config = dict(
    model='sound classifier',
    dataset='synthesised imitations of 52 everyday sounds, one a clip',
    train_examples=39062,
    time_shift_ms=50,
    n_mels=64,
    hop_length=320,
    input='log_mel',
    spec_augment=True,
    win_length=400,
    targets=['sound', 'group'],
    num_classes=[52, 7],
    arch='swin',
    norm='layernorm',
    norm_position='pre',
    activation='relu',
    mlp_ratio=3,
    head_dim=64,
    fused_qkv=False,
    bias='all',
    qk_norm=False,
    layer_scale_init=0.1,
    parallel_block=False,
    inner_norm=False,
    patch_size=[4, 4],
    conv_stem=True,
    depths=[3, 6, 3],
    widths=[80, 160, 320],
    loss='cross_entropy',
    init='torch_default',
    residual_init='none',
    optimizer='muon',
    muon_scale='spectral',
    lr=0.015,
    momentum=0.9,
    nesterov=True,
    orthogonalizer='newton_schulz_5',
    adamw_lr_other_params=0.00089,
    steps=9800,
    batch_size=192,
    epochs=48.2,
    lr_schedule='step',
    warmup_steps=490,
    weight_decay=0.01,
    adamw_weight_decay_other_params=0.05,
)
Rows from block 6 of a small sound classifier, named by matrix and row number. Rows with one number belong to one neuron. Each number is 128 + 24 x the weight over its row's rms, rounded and kept within 0 to 255. All counts start at 0. Numbers have three digits each.
Before each neuron's rows are labels from the 100 clips, of 14976, where the neuron reaches its highest value: "responds to" is what is common among them. Only what is clearly more common there than usual is listed. The data: synthesised imitations of 52 everyday sounds, one a clip. In brackets: how many of the 100.
# fc1: MLP up (model.blocks.6.mlp.fc1.weight, 480x160), inputs 108-159
# fc2: MLP down (model.blocks.6.mlp.fc2.weight, 160x480, transposed), outputs 108-159

responds to: people (40); chatter (25)
fc1.328:129124097092140139095172163114094119109112104146128161104141137154108117108120136171159129135136084156130140152107119156169139121093160160093133112095118130
fc2.328:165142121152103158130117165112144099138108113094134118139161134130135095093147128106105101096117133138150179156086160178156128160087158113120155103109102123

responds to: household (95); coin spinning (70)
fc1.438:128129126152091148132115113104093169118188157146171139109112130119130167123123113139172107124161119146093102118135105163129134129110137101084142118113128118
fc2.438:116145138101160123202117104175237168083157131110108099103129135139105144104133099141113158137151092136096151118141127087115102170109140120116120158156101109

responds to: nature (51)
fc1.130:137172109151119131116139108085104128077138123123143106118105116162155159105103141132156140093144106113136099180118137119140107113126147104134114074134102126
fc2.130:126105152133105123122113132149137098132134140058089099120143144135138092099134092113104108117133127122133111150170137107148149136121097117117063158163122167

responds to: laser zap (84); machines and effects (84)
fc1.150:086135113084128141126150133157115132111148118133055098150179108116156101141138098092134141126073170144162137167147124104128164125168095101165154151100167130
fc2.150:111149105154129128134126149141145143114133104107143126161145090163128136114178079117145161102137171145128097140162153115083138140157128128121134129134134142

responds to: helicopter (59); phone ringing (37)
fc1.475:158100144109086178122096106130148148161153163118133184085119171104140122117139121096137152081140103140127124149088111137152122150100144117091109138115130138
fc2.475:143121131121143140083111084152180167149095116135154156142165167095115107110107157104128171116103111105137104136134123172123109146120135104102126155131119108

responds to: drum roll (28); coin spinning (25)
fc1.266:166090126152134097107145126115160139131140113156071126080153150137139135151147127117157138122149087079118146141147091124112105153132159134183104066150147115
fc2.266:126129147077117110133102179119105139144156130108136123082149163126110123121132130102166113108085140160083105140125134145146166114157139173076122134096122132

responds to: phone ringing (100); signals (100)
fc1.325:112117102137133103111142182119121124116128128119141164111146095140120174105161125138112111135095091112134137111115096184190119178109172113150140155060135112
fc2.325:144122120179121107144161135118131116151115168170106148080134108163139123122171096150088115093105120070114117144107110135129111120083148109154158135094094106

responds to: beeping (42); signals (42)
fc1.148:116064086077159133096148159149121111097093119091110106132123141123140135099159165157163121131118140130122147115124110144121124140154109162145126138147116125
fc2.148:149136093102082148084122153070170127087144108130143146120118141178116179134114089114100085146126142132109145122115143112125142134157112127108123160134154122

responds to: household (40); helicopter (35)
fc1.197:136167138127115175129105118148108169107112162121123109174143138097108140103142112121141155104124131141162124126071144093117124114090125154103129156114107142
fc2.197:153130144130146122087125145166102138145144083110122182113112133126137129095129140135150080108110129114118137141115140124137142137190118079130128127114113123

responds to: machines and effects (72); car passing (41)
fc1.442:077147106137113142146157124114118121094146116123181181106159113137171097108139138094118116114136155102128151118106139155153135117122092100129118133111137116
fc2.442:091135126142143124129131112158163123109131114090157131131148125106121100132135140133110113169150172110117126134138108123122146095098132064148109128124157094

responds to: laser zap (49); siren (36)
fc1.214:109140118114139113143139084123127142094130100096147146142145118093177138130149131128115152149219113127103081145091120110137193149118126098128141171177131134
fc2.214:156151135129145120099097087153150134123140110172094165129107102160129116113161120108115159131137121143091105127132117114121154092173088135132083109123134128

responds to: animals (51); howling (31)
fc1.414:143113141137132152102109113112143091141138128121150112050104116159117151139166111080108137126134087124119167129113143118143112129171203128143110111109113118
fc2.414:128101124137149151131098103111202124152135123136168120107147135175161112112140141115140116104065099089120049137162101102140142102122133137118129155100131168

responds to: church bell (29); fly buzzing (28)
fc1.223:161044118146133102117109150105109180164103145158135130131150147143166114155130122115134127111124172102156160144167136134096143130123164107169107140088117166
fc2.223:109139146113116107143095085137110135150152112141125136120157123132134173121088115154165146137140143108163118057100090117105152156138179088138164122112111124

responds to: pink noise (32); footsteps (26)
fc1.424:088175166116096121167145107152118108130088097137099106128143139108167103079122152088153146131132097098121129138159109134134137116105124106137172151106138109
fc2.424:122097114069172158159146139111120152142136155146132107115119136162105101146123116170089138144111128176129124169128157068101106109175161135133123145107153156

responds to: helicopter (85); machines and effects (85)
fc1.113:110128107151128121172182147129143145180114166105103118116161145127103128152117124161159146130137144124083104101131098112146124154072137135148111113102099106
fc2.113:125136146120129129126119133167095127145130130133157157101109154116088130089128102120149156116144115140122146152116125137117163109099158184120108121139127119

responds to: siren (48); laser zap (35)
fc1.93:118132149121104119139127109116177154137114162098101120099135130109136111152196113104144137127142120151086139122149134119125114136158106129136110151148114169
fc2.93:147092125137168163084148113098095137098148069182150116127148111103118116112084133148143124120128077101142148138117113162122153107144159087130117108119157111

responds to: reverberation (65); text has "reverberant" (65); siren (54); signals (54)
fc1.361:170113090128130095111119142080101150117150086133106120060099108140158114117135133154122113128135086103135114094144128140172118155114099163109115125144143116
fc2.361:138133141120130167117098113143130107144122140131190112115111106135120140161064122117143162145106118138118146132094130146087112088115073146145129162093109127

responds to: footsteps (49); spray hiss (26)
fc1.284:135127158129116126114170110143117152110106102161111162154067099139137095136084126136102116134105133096114130170141129143099117179168091117119127129126111104
fc2.284:155092105080147180140129111125137141120130137134164137105110093110115122130165107120147093154104133158121081112140100144173134150162104086127125120154126122

responds to: people (49)
fc1.155:123082141150160161136096108138146135120123155111138135103121165102143078118149180097154142163119100071086100116135115135135177133145127101117130114148142099
fc2.155:095155104134141126111103138173126133153144104127117132102141111103069169169129115133154134107144150165105165136122071103090146121155103163120169149116058143

responds to: people (62); applause (60)
fc1.431:095135122180194097126134145146092125134137145126044110127060100152125121154144158125110111101159139141149141136113168181150135090159140137180123120146105121
fc2.431:187095171122088117119113107085104153142123147119117144121171117124087091118131156145116121133091113124129159135107133094104142108115155139127136129150126069

responds to: typing (39); water drop (31)
fc1.211:161123147120124120131142112140080126144101122128117145131120146136125103156101114128168107143085129134148139141155121064159086135130168113158114199102129100
fc2.211:135141161141115105123113157186141129158113098091120117154161131107127123168103141187149149089145159106119099153084144137168121140157157158126121138161145078

responds to: helicopter (69); machines and effects (69)
fc1.339:148157143106103141129147146103125130118111148133167128117123113184139107124102149140124144141103141107114111091147161101139149148125154157073097121114172134
fc2.339:086126156130171146147082143135152158150146148120081163163086108142122085120143116104167087125119117148122105115104123152144097114134112151087137168099114074

responds to: pink noise (49); white noise (40)
fc1.399:167086120114107105164105135098141166112119178134191138131132124114142137123163111134167145140173120146114138115136140174129166140132093127141089111162103094
fc2.399:120128098141151162097113155105126102186126075123100084132160138134131149111104118154114107148132120159127179159103132113094133078105112136102093113112145112

responds to: mains hum (48); clipping (32); text has "clipped" (32)
fc1.94:134158110104079101132098134139122134138133128130100145109153083089165131111160093135139115097183116114089149123089160107100119155102111128103132134099094102
fc2.94:157110101138179136134160107140124075139138123108151152127119163092128097127121146158113136137130115128100147070100085138104121132115137134156163127167105102

responds to: zipper (55); frog croaking (38)
fc1.345:139119122119141148118130093116124164139145132116108143120149152147114068107127123123141142112108114147102111126113140087106100121117118112157118129155099106
fc2.345:109106105156100087143108113125149089120117157127199124123110139153132106119120135105127158110103126149119133167121181106133108084170101153146112114091064112

responds to: laughter (45); bird chirping (45)
fc1.184:087138096132091176116093091132098170113156111147143140112165128100134130060123103125126164118162084115130131120166140137129155132115109130154136107130147147
fc2.184:127116122148142077117131151136107138117125079110144137143132113119108142149152079156110081092123158138165119132102161126119145122119092092111165152118197167

responds to: mains hum (51)
fc1.381:071133122128167140163113123089138171115110133138161139134119125161107159121154091149118119123149133104113143166137105124171093162158103125128139095113134132
fc2.381:108105117112076136107154103095139120105134110157125097123100108162102070141095137155096116121167118144170139126162097101154110124132130111134177106113113143

responds to: drum roll (33); music (33)
fc1.461:116092131136158134150104152121122117140110149090147160119139143147155106183118109157124115143126136108164136176161081133187141176127105120102141051132156136
fc2.461:168140128134129126134144068169135084140135148117124153136125113098128121129133086117104124147152086179078142093158099143119105124149140125172144153137153121

responds to: nature (48); pink noise (33); waves (32)
fc1.412:100110140124169138139149157120136129129109147122111115155163084072138073093145155170084104139151152137119127135152124127151132130134113135163095116107146138
fc2.412:123155091151089097097123136097105150129139136103171111144102111118094097145123104075146157120138138127181133158118159087129135114168120143139107132110104149

responds to: rain (41); nature (41); zipper (29)
fc1.329:133141085158141087133094118160109142138190155130167150102147164090141141147120161117148159130074113163136162137149148137113105127130120096164118139116114149
fc2.329:133137122131108100166143160190114095133143115069121112110084165105148142106123103147169124136121135098105129113108152148124102083141140119121164125099145154

responds to: mains hum (72)
fc1.191:126147102144132115138102147083153103138140146160108108124148115122091161092117163142116117096121147107134130103125110104139124139160160123147181132150135144
fc2.191:116115119108115123143170097103154149169126098150096188150124094116115110143103063176115128112141146145098128137088146122160160123127168156144119174148147152

responds to: household (43)
fc1.115:149124164156126123073106109093104120156146122134138134132087121097111142144161227111100153152134137120145152098123140065089098127130150105169099105106122128
fc2.115:100121126058118115152081141134096103126137137163102094136172128135122099134123162119132180127155120039125104124118139171133112120126116092154098124131106145

responds to: machines and effects (53); vacuum cleaner (25)
fc1.397:168159130119132157131158077115132130141101126081107109111104118067107131147140121156100107143091061091116163094147080122108141121106131131081157125141119120
fc2.397:120115055100132175122116154132066130147176148133140136140123111128118088153128120083123155119150170101177125155045132100103191095100118127125110132130118093

responds to: household (73); clock ticking (43)
fc1.167:130137088131115141154113139173140132133096117118148138173142156099087146143125141155142085128143140143091096105108138135141111125089109148148109164149145086
fc2.167:139123147108126139122136163123093116158118107090114126139113116104115120182119141078129126113124119165078166107110164152134127152128101131127113183104142136

responds to: reverberation (72); text has "reverberant" (72); nature (44); clipping (40)
fc1.80:095109092120080124118101132107106117186160129110145150141156114150105128078161075104130113111166135122113119137152104151108134158094110116161104126134122121
fc2.80:145136135102132137133147141152147135145145133128163111115121105119096146095123119152127176084101111139139133085080151111113104112138124100139112102128147113

responds to: phone ringing (66); signals (66)
fc1.413:109147142148122131132109176097113124066149157107135156107124109147093113046152116086118137125100126115134132149139117175141109171145149151151127156118131100
fc2.413:104145145158130112133122176152114127138109167137084130101143127137097123116138144166118132129105127067139148109149115183116107140111151116171101125093123112

responds to: reverberation (61); text has "reverberant" (61); nature (44); stream (28)
fc1.156:097150151160155162147141119086126099138122132130124138089136102147149113116132155134137133128093113150124150106161185101152133180087133170145088110161125123
fc2.156:139149144122131118170104095141105148130137139098117146113138171122126146136140111138147093117124136126088120116085103128135167129152167091134113158132139143

responds to: reverberation (67); text has "reverberant" (67); fly buzzing (38)
fc1.32:103138121171149147148137110121106139106118135086127127116118151123135144106098087128135109124144164069157176135139100139100130105119140137139116125102112121
fc2.32:110130151126114119125096122130072121113126113128133130106126146180120140147118120135139130094102168153135136087122071104089146169187158098123105158119122159

responds to: people (38)
fc1.390:114134142177112116101112149154121123167130164178086156138139113097103163175133103156130145143112153140118151107133137119186109106134119103153127123123127098
fc2.390:114127143091147126118098128127158108150174102113128128106155154118178089110153114114112149162141134169144122120137085151111138167129171138097128170100141153

responds to: animals (55); crickets (32)
fc1.138:143157109121124121133133120101082062138129063148125089136092136075138120117154138100159121107149103138160152141128171147127124142183119146111139107097132141
fc2.138:133141130109150111134137126136171121122127166146135110112144102127115108081101129135139135157124140132114126124111097120159115076086102100130086101121163095

responds to: pink noise (40); white noise (34)
fc1.182:155102148132125103096112156135097165102099149123148137130079126117117143089163118085137111132190125110088134157171152155142160094106150115108150115137135148
fc2.182:117146091113131134142129142107150128139112095121139128136112141155140166081128110153170107140100143104164133102116169148126119147084125128137149076152150134

responds to: beeping (48); melody (34); music (34)
fc1.421:178152140118107152146139160119120124110116121100069132120094132144154121178123109094110113155145139153129200104168160108108087129157158129126116089123138148
fc2.421:169119158142081110137144150097118092160140137120109117139145074126135159126126128121165122175164148158117130135130156118130087143129139137119090131151123138

responds to: animals (35); frog croaking (32)
fc1.252:128112142140113135147119136139145099086099076160149079106175175128166115143112113120149185145152115102096140125118159149107142130079114120122147091112086149
fc2.252:120096094126138126115118118115130128122168157139100092157114166110124102110109146093113083109117092114158121172138143130143142106091124147158135111103102130

responds to: beeping (72); signals (72)
fc1.129:125132115099135147127142167105130118122130106151092114118150074136113169132121147108117116134143123139147148145175160102100105125131133133087102151131106162
fc2.129:137097120127102133153143158116125132129113184120132108126118109158101134172110113098130131135187131150111197132102128122142120129098159146154142156134099117

responds to: beeping (82); signals (82)
fc1.140:150118138071095098116116140085118123121101131160129113132099141162139143170146105123132118159110128145170179098111142148104091117156132171100115106145131159
fc2.140:151141147142154161159126125140099116128130169105090121165131135132122133140141114072102116147144144113103193156107123135122145098125146098117110126155115133

responds to: rain (81); nature (81)
fc1.402:134113126154163152120105157082161166120133168130108119118138149109123119099120139135127120147170114149101140136095113132116123118127139087146166132108154104
fc2.402:121126125102110155093134126153122149093123088103165108145163137141063135131096085137130085104072136137125142143154121159139185110121134095111135121161119129

responds to: laser zap (71); machines and effects (71)
fc1.380:135090127093195111147085097140132151123103110165099134122127092117118146112175134137107135114133139135154121100139152092125129141121106100145111107130122127
fc2.380:109127146079145151120121140111094098144171111158121116116091136115147139109132079153147128117153124108072137105124098161139110156137134127123142138167101154

responds to: snoring (25)
fc1.128:163150134177090134166116160147145157121132126109118120148096119161113089104126101118103124107112138163114122113147102156150122158148127126123119125179084163
fc2.128:119136128127113181138138141138146181119111162092138154103139117130072121095154124142101115145136084132119129093131144184090145156151111113100106157109149112

responds to: siren (47); signals (47); animals (46)
fc1.241:120151124127175153136129078112172130131113095146112143103110126106121112130111122099119144127110141120159101158131088133108095107117136147107119152137105124
fc2.241:164107117105146126112110103195119131145167155171123155116102149131151188131088125122107139101101119108123148123141117121130159138133093125155116163116161108

responds to: nature (48); fire crackling (45)
fc1.429:133109133137137095128121140107154153094113150140127138119111154105116142110124154123129139095155105154162150086087137124123135136131140125135116144165162104
fc2.429:130134131111152098129124118150091112139098103144104111141143161117139096165140087154123149111098152085109149090134131162175093127116116139117140140110138157

responds to: people (40); footsteps (35)
fc1.416:119093143135174140161138138164096128131092182093129113131101135137136133112170143121116159105132083138143122117153122139138104130149112145140119143073134150
fc2.416:148148135125089146127151120113142119079143157136137106110137077155156145108121117065123148084121146147094121158125110127114146156128112131104142170158091084

responds to: zipper (26)
fc1.200:171136068108147105097128121120122126121143129136133125075116182089111111127134178167113136122052115134085159136139125137131138119133145168142161145128152161
fc2.200:119142139129150146074147153158119129151084120107140141135098159146173089119089149109126163132144137130109132135098121139108108153116118117127123117139121162

responds to: hammering (37); coin spinning (32)
fc1.278:115088107113132104120183134116122124130086139137098142109124158126153120144149175143101106145171118098107115081094124135124122133113149125124175144079163120
fc2.278:134143137129109087104167135115084078186122156126164116147103109122152111152151139114127137144134115102113162121137086146140145136165068131145136120134104153

responds to: drum roll (39); music (39)
fc1.45:142159145111139054117111076154137169126160143148148130151105125101129134139138101084130148112168110116108092101140127107155107122145104131142140136139180167
fc2.45:155112124170102147139137165138150068139091148129091096099160134142173124108128139129137175141150125126094128060137115146175100143165161138111125147134126134

responds to: pink noise (53); household (45)
fc1.160:180100115105132125108143143095109150132130170123163151175128121108132049073125119103100133155153129148143112120152111168113182112139131116131145143106123110
fc2.160:099153116156098140118098184133158133130162173174121105171129169122163162121156120134144113139158129102095126110141131110116134119120103124089106111114108141

responds to: nature (62); rain (60); zipper (32)
fc1.168:155143131134127156078094118139098151143090163090093156096174140111090131083125161128097119115109107134096156121107135161132113145144098114121170106125107149
fc2.168:156084132162154131100096105152097131114161143150091124176173152157143118121105130144135167097128153141146118130130153147118150126139146102138130108120132146

responds to: door slam (38); footsteps (28)
fc1.369:138133101084139111103190135188106092095154133130119120146121136146130152152156137115108144123169113124095123131157114109115098160149145131107128151124120129
fc2.369:132139136181120153118152125138096165143119134068132155086143144131121107128097166096174115160078129105145167110086117153124139126142144139087160201098111127

responds to: animals (63); howling (57)
fc1.443:124145155113141063118081134126142132203141093132140122157120103151103172134141100126132116154101112101075071143115130131136113148120175131124107084094125113
fc2.443:124151148126127112133115122149132142145132124151145077109127175112151114124113133133101094097112121092102124096102149129140110142134116181181120130191098120

responds to: household (88); clock ticking (51)
fc1.23:148128112081145115095133116148130127162123125100108154145132091169097148142141148158109113117120095088127126152163103140157157130136154114119045101129093144
fc2.23:072121134139134095153132149100142131146121133160118151145130179143119121165109146087179123153123117138090106123091121099144148091119126110103151108161141133

responds to: explosion (34)
fc1.221:102100114140128130154127099147120104108154122108119089153142154113187132125148094117107113121150092071099106102148119160132116158135131164171113152151131138
fc2.221:101109130154134157099133127164166117115102109131083115090098091150141158115160127116135125138123148128151106145145161098108140118128146124102171082082147093

responds to: pink noise (34)
fc1.301:108124140144121119133125084145115147158112135098171107124157155095104104108112157127126160135156113108102163110103136094131129137098115129108084106143133108
fc2.301:142122130088138112083100166160091106124125104119119091110120090103131116151113106135132095094147147157134142090112147163143130123151120117159097195138108153

responds to: machines and effects (52); spray hiss (25)
fc1.27:125143118112188114118117131126188150117120141070138099122149094134148121144150096092134066165128139100109120115141112160101121136080131125125083157150110129
fc2.27:108096098127145170119110109107116102137100098137084150108087093122116130100114101154121170155100125152135124160137137133128174104182098120160104115081084128

responds to: reverberation (61); text has "reverberant" (61); people (45); snoring (26)
fc1.207:081103112123183171115134119134141124116116157163127160147122142094086145142113115155153128141126110153108144124143116127159091131121090119133155138108135090
fc2.207:105154157135067130124087174125139114095155129122116144111129146114127122115145141134146157144119125144133135151146128121119155129091143119175160108092139158

responds to: machines and effects (58); muffled (low-pass) (31); sawing (26)
fc1.131:101142119151097122114180112159079137145136139135119143159103127106155096090116127143131174120204118115113118101141132094125148146141094129131121099141136146
fc2.131:115100145111093111161141098149093165126154145118124130163158151157161141102147168111104115115156121159129137119129104112153124159146150143142127194126121155

responds to: helicopter (93); machines and effects (93)
fc1.281:094176161117106143132114178147107141079110155097123156170117145144118169083150153121124160109118139079101084118122106178161112143107149118141097133141100117
fc2.281:128124159170090166124127177138143136104130136135129156101093161131128125098118132122156124100097094096113126129148160135133101133128164120116122132081127105

responds to: spray hiss (43); waves (26)
fc1.468:134101114115161109151103117121122177115116122095130137145110104141116178131124161139124081093116124104153101111160124153120133122113124143179122125131127140
fc2.468:149132125099151086121138166103129098122103101141118147078128125101143106128138094132146179099129122110135145125117128159090119091105152102130119165111146177

responds to: nature (50); thunder (39); coughing (31)
fc1.139:114128120092130083143155089157134145115117158130068145138127139132136114154133127099205122115094118146124114121152114145140142149124101145148117137142127158
fc2.139:109137159168114155152071158122142094155150109141125129151127121132162121102128118111154099112171119132131139089131142116131136146133123140149109130123150141

responds to: people (53); speech (29)
fc1.29:113174186154132149163131123139143108115138115097122097155146167144133098133131157118137137141097124171194116126110109151115163139147098114155131096114122101
fc2.29:105123095137125180161112086178105136151180120124135098128166159078129068103124133140115153132150155137125139138130101124113147115142174122149128117122104135

responds to: typing (37); applause (27); fire crackling (25)
fc1.393:145081126105160125116142157128118115093133134126068173132092123112180143117115112125160123101149112091140137122189136155092109124181149099156127161136131122
fc2.393:181088157104146198133065117135099115125137106190149145154142097117124163130111104140144116131130135128113123102131165096160105122152125121126188136122096160

responds to: snoring (42); people (42); rain (36)
fc1.360:159156153136128112114150160151104168098148122151156155096137153164138114119121144131128137145146143142131156140147132102114102126116120116133127111087130085
fc2.360:128076097170108145162093141174110148141141146124122159123156120128124141104102113095140136126106111151112128116116130147117133118124103160148108165143150160

responds to: machines and effects (45); nature (43); thunder (39)
fc1.253:149138122089151122131149101137094109097114124112130144133119134147127141140134142103165090092091049114140101121143127143143142118181141157127108122106140148
fc2.253:093118092121107146113133178122142125149138124163157114167148107130115145139134111136143112156161081128140136127086130141109121124092099164065099153127166137

responds to: pink noise (33); rumble (30)
fc1.283:182112121120087165123147132132112128135084132154140158132149121093109159151139104126141133107139076144107102124140136150126127140102106134076138154170115137
fc2.283:172130076136126154139127098117091105163148148110149116135101139145160096123112163100088166121116144111123171148128136105093163107155144167160102121118175094

responds to: people (49)
fc1.17:140098134099115110140139111172109130127176139103126144083108154106111105143114165117087139120114119144152151136134065154157128121171189159080137113114122130
fc2.17:155164126112144151094112118127111141123125151098140097126122087098122143084121117108143153112093103137112076159081165118102126123133099144125173166160134126

responds to: rain (63); nature (63); snoring (28)
fc1.103:140097131183096136098061119121128162093155135136138133088112149111100097111135108132128099117136132165127177109158121121126107134173120103080138127142138124
fc2.103:115171134168085170197145147148115109145143131081119130109135131137118091125101184143100111140128125107140146159130103063135125122151086137120113122131134128

responds to: pink noise (30)
fc1.334:126140138099148115149158135144104111091131120110137123168151139122167152154160101134135080153133102129140148123125125149112143117118084098153128131147134123
fc2.334:110133151161123146136086142100147149120072108133128097132101153142140139115133081130095134141155113125131167118128090138143170145140107145164094109103165134

responds to: snoring (61); people (61)
fc1.352:140161152162080088170120151135147168162124169169163120110084110157107129113178109133128117113139120170105128081128138113134105125089143129115123110151130149
fc2.352:136126132202103127174100128152112145167177145119126103134144111133126110109126100157112112166122112157095126097119112123116133110128097087130170132161169113

responds to: hammering (77); machines and effects (77)
fc1.43:161098137096125102113129129143144115115134142169133142135087168136148159156146116139136134144149144134156140151159085088155096153138128115144101125086131153
fc2.43:102105128123141125157142095144137129157122125144154146141198142090123129139130117111147114154129143124138121085122095117095108107140106095097112122121116134

responds to: household (50)
fc1.398:122123125081112154133110144108098157111125151140129129124144134143160103119112119110150161111097121100130197114162123123174126113135134101142134082075156151
fc2.398:118080072130176131131145112133112138141138100127161096127100088122118118131141134140158138127165133147138142130164143140104117114165085127118106135131100140

responds to: signals (70); beeping (36); whistle (33)
fc1.57:127160123158125138125155142147137121094107137118114187123118110105161110131101107082140137148105139134159113107178097165099104123114167175189092135182092138
fc2.57:103112123127111153162082174125113134128113084130119164113117125106168119126109169132142118139088079131139130126139154106149173143152132097098110103130121095

responds to: white noise (64); household (41); pink noise (32)
fc1.370:110123114116151095133133155128132167113148156105151133137075109110133115114175132110108100153169136134124144136122103112183143122132132139144119091100100131
fc2.370:160142133144069117132159129101149122162114127124093135131120140151111092136121084193121185117143134157167129124113172137120137110107123152130108115127114105

responds to: signals (54); beeping (52)
fc1.379:132164114157099170140112130101143139159113105122101137174115135140153135134165140127120101111122112133196166125138147115116103099113111152174120150163109115
fc2.379:138116102151073142132121099117113131079105115171084117129113056117141164118132127096095141146173171123102113092160120138133118119093129160141098159106128159

responds to: drum roll (37); music (37)
fc1.251:130148143080151137154132113126110099052143139138165163111142139100136149141108143120169094127096101167153114157143070113190137115136133126105147137144167154
fc2.251:128135126137145156146117096168115111098119137165076089108131113106138174122153118111125148158130112166093127138113145186121124126150127127129146102141088126

responds to: nature (46); pink noise (34); waves (32)
fc1.91:118132139120142149149160168143094153100082106126149125102122085123189112122096115105172091179125145115077154127156121123121151122095127112110138146152134118
fc2.91:101065106091132172108130150123167143121123063157095156153162131112123178132091137167110147156109137097143110095119108119154118118157152077114126103150108117

responds to: explosion (28)
fc1.330:137111117159131161156159134110144139129142148095102118127145139108155106125126143094133138105099099120147139138129120134139071117118127148134151111113126138
fc2.330:139085124147115120176133150120107120110144145134127120132110137143125129067153134102127123082113122120123102143165097151141122115128154116149162119093069120

responds to: white noise (45); group: signals (35); beeping (26)
fc1.77:149156138113130126172132156119133137125122126095110139143121129136160132127126162160126144124149144113157185154174088119179147111137121110164135108144125156
fc2.77:124136175119132097144123136126118134161095104186127152131129130154125110130118119130119125100117141123132141124126163163078129136128138102123137096181130168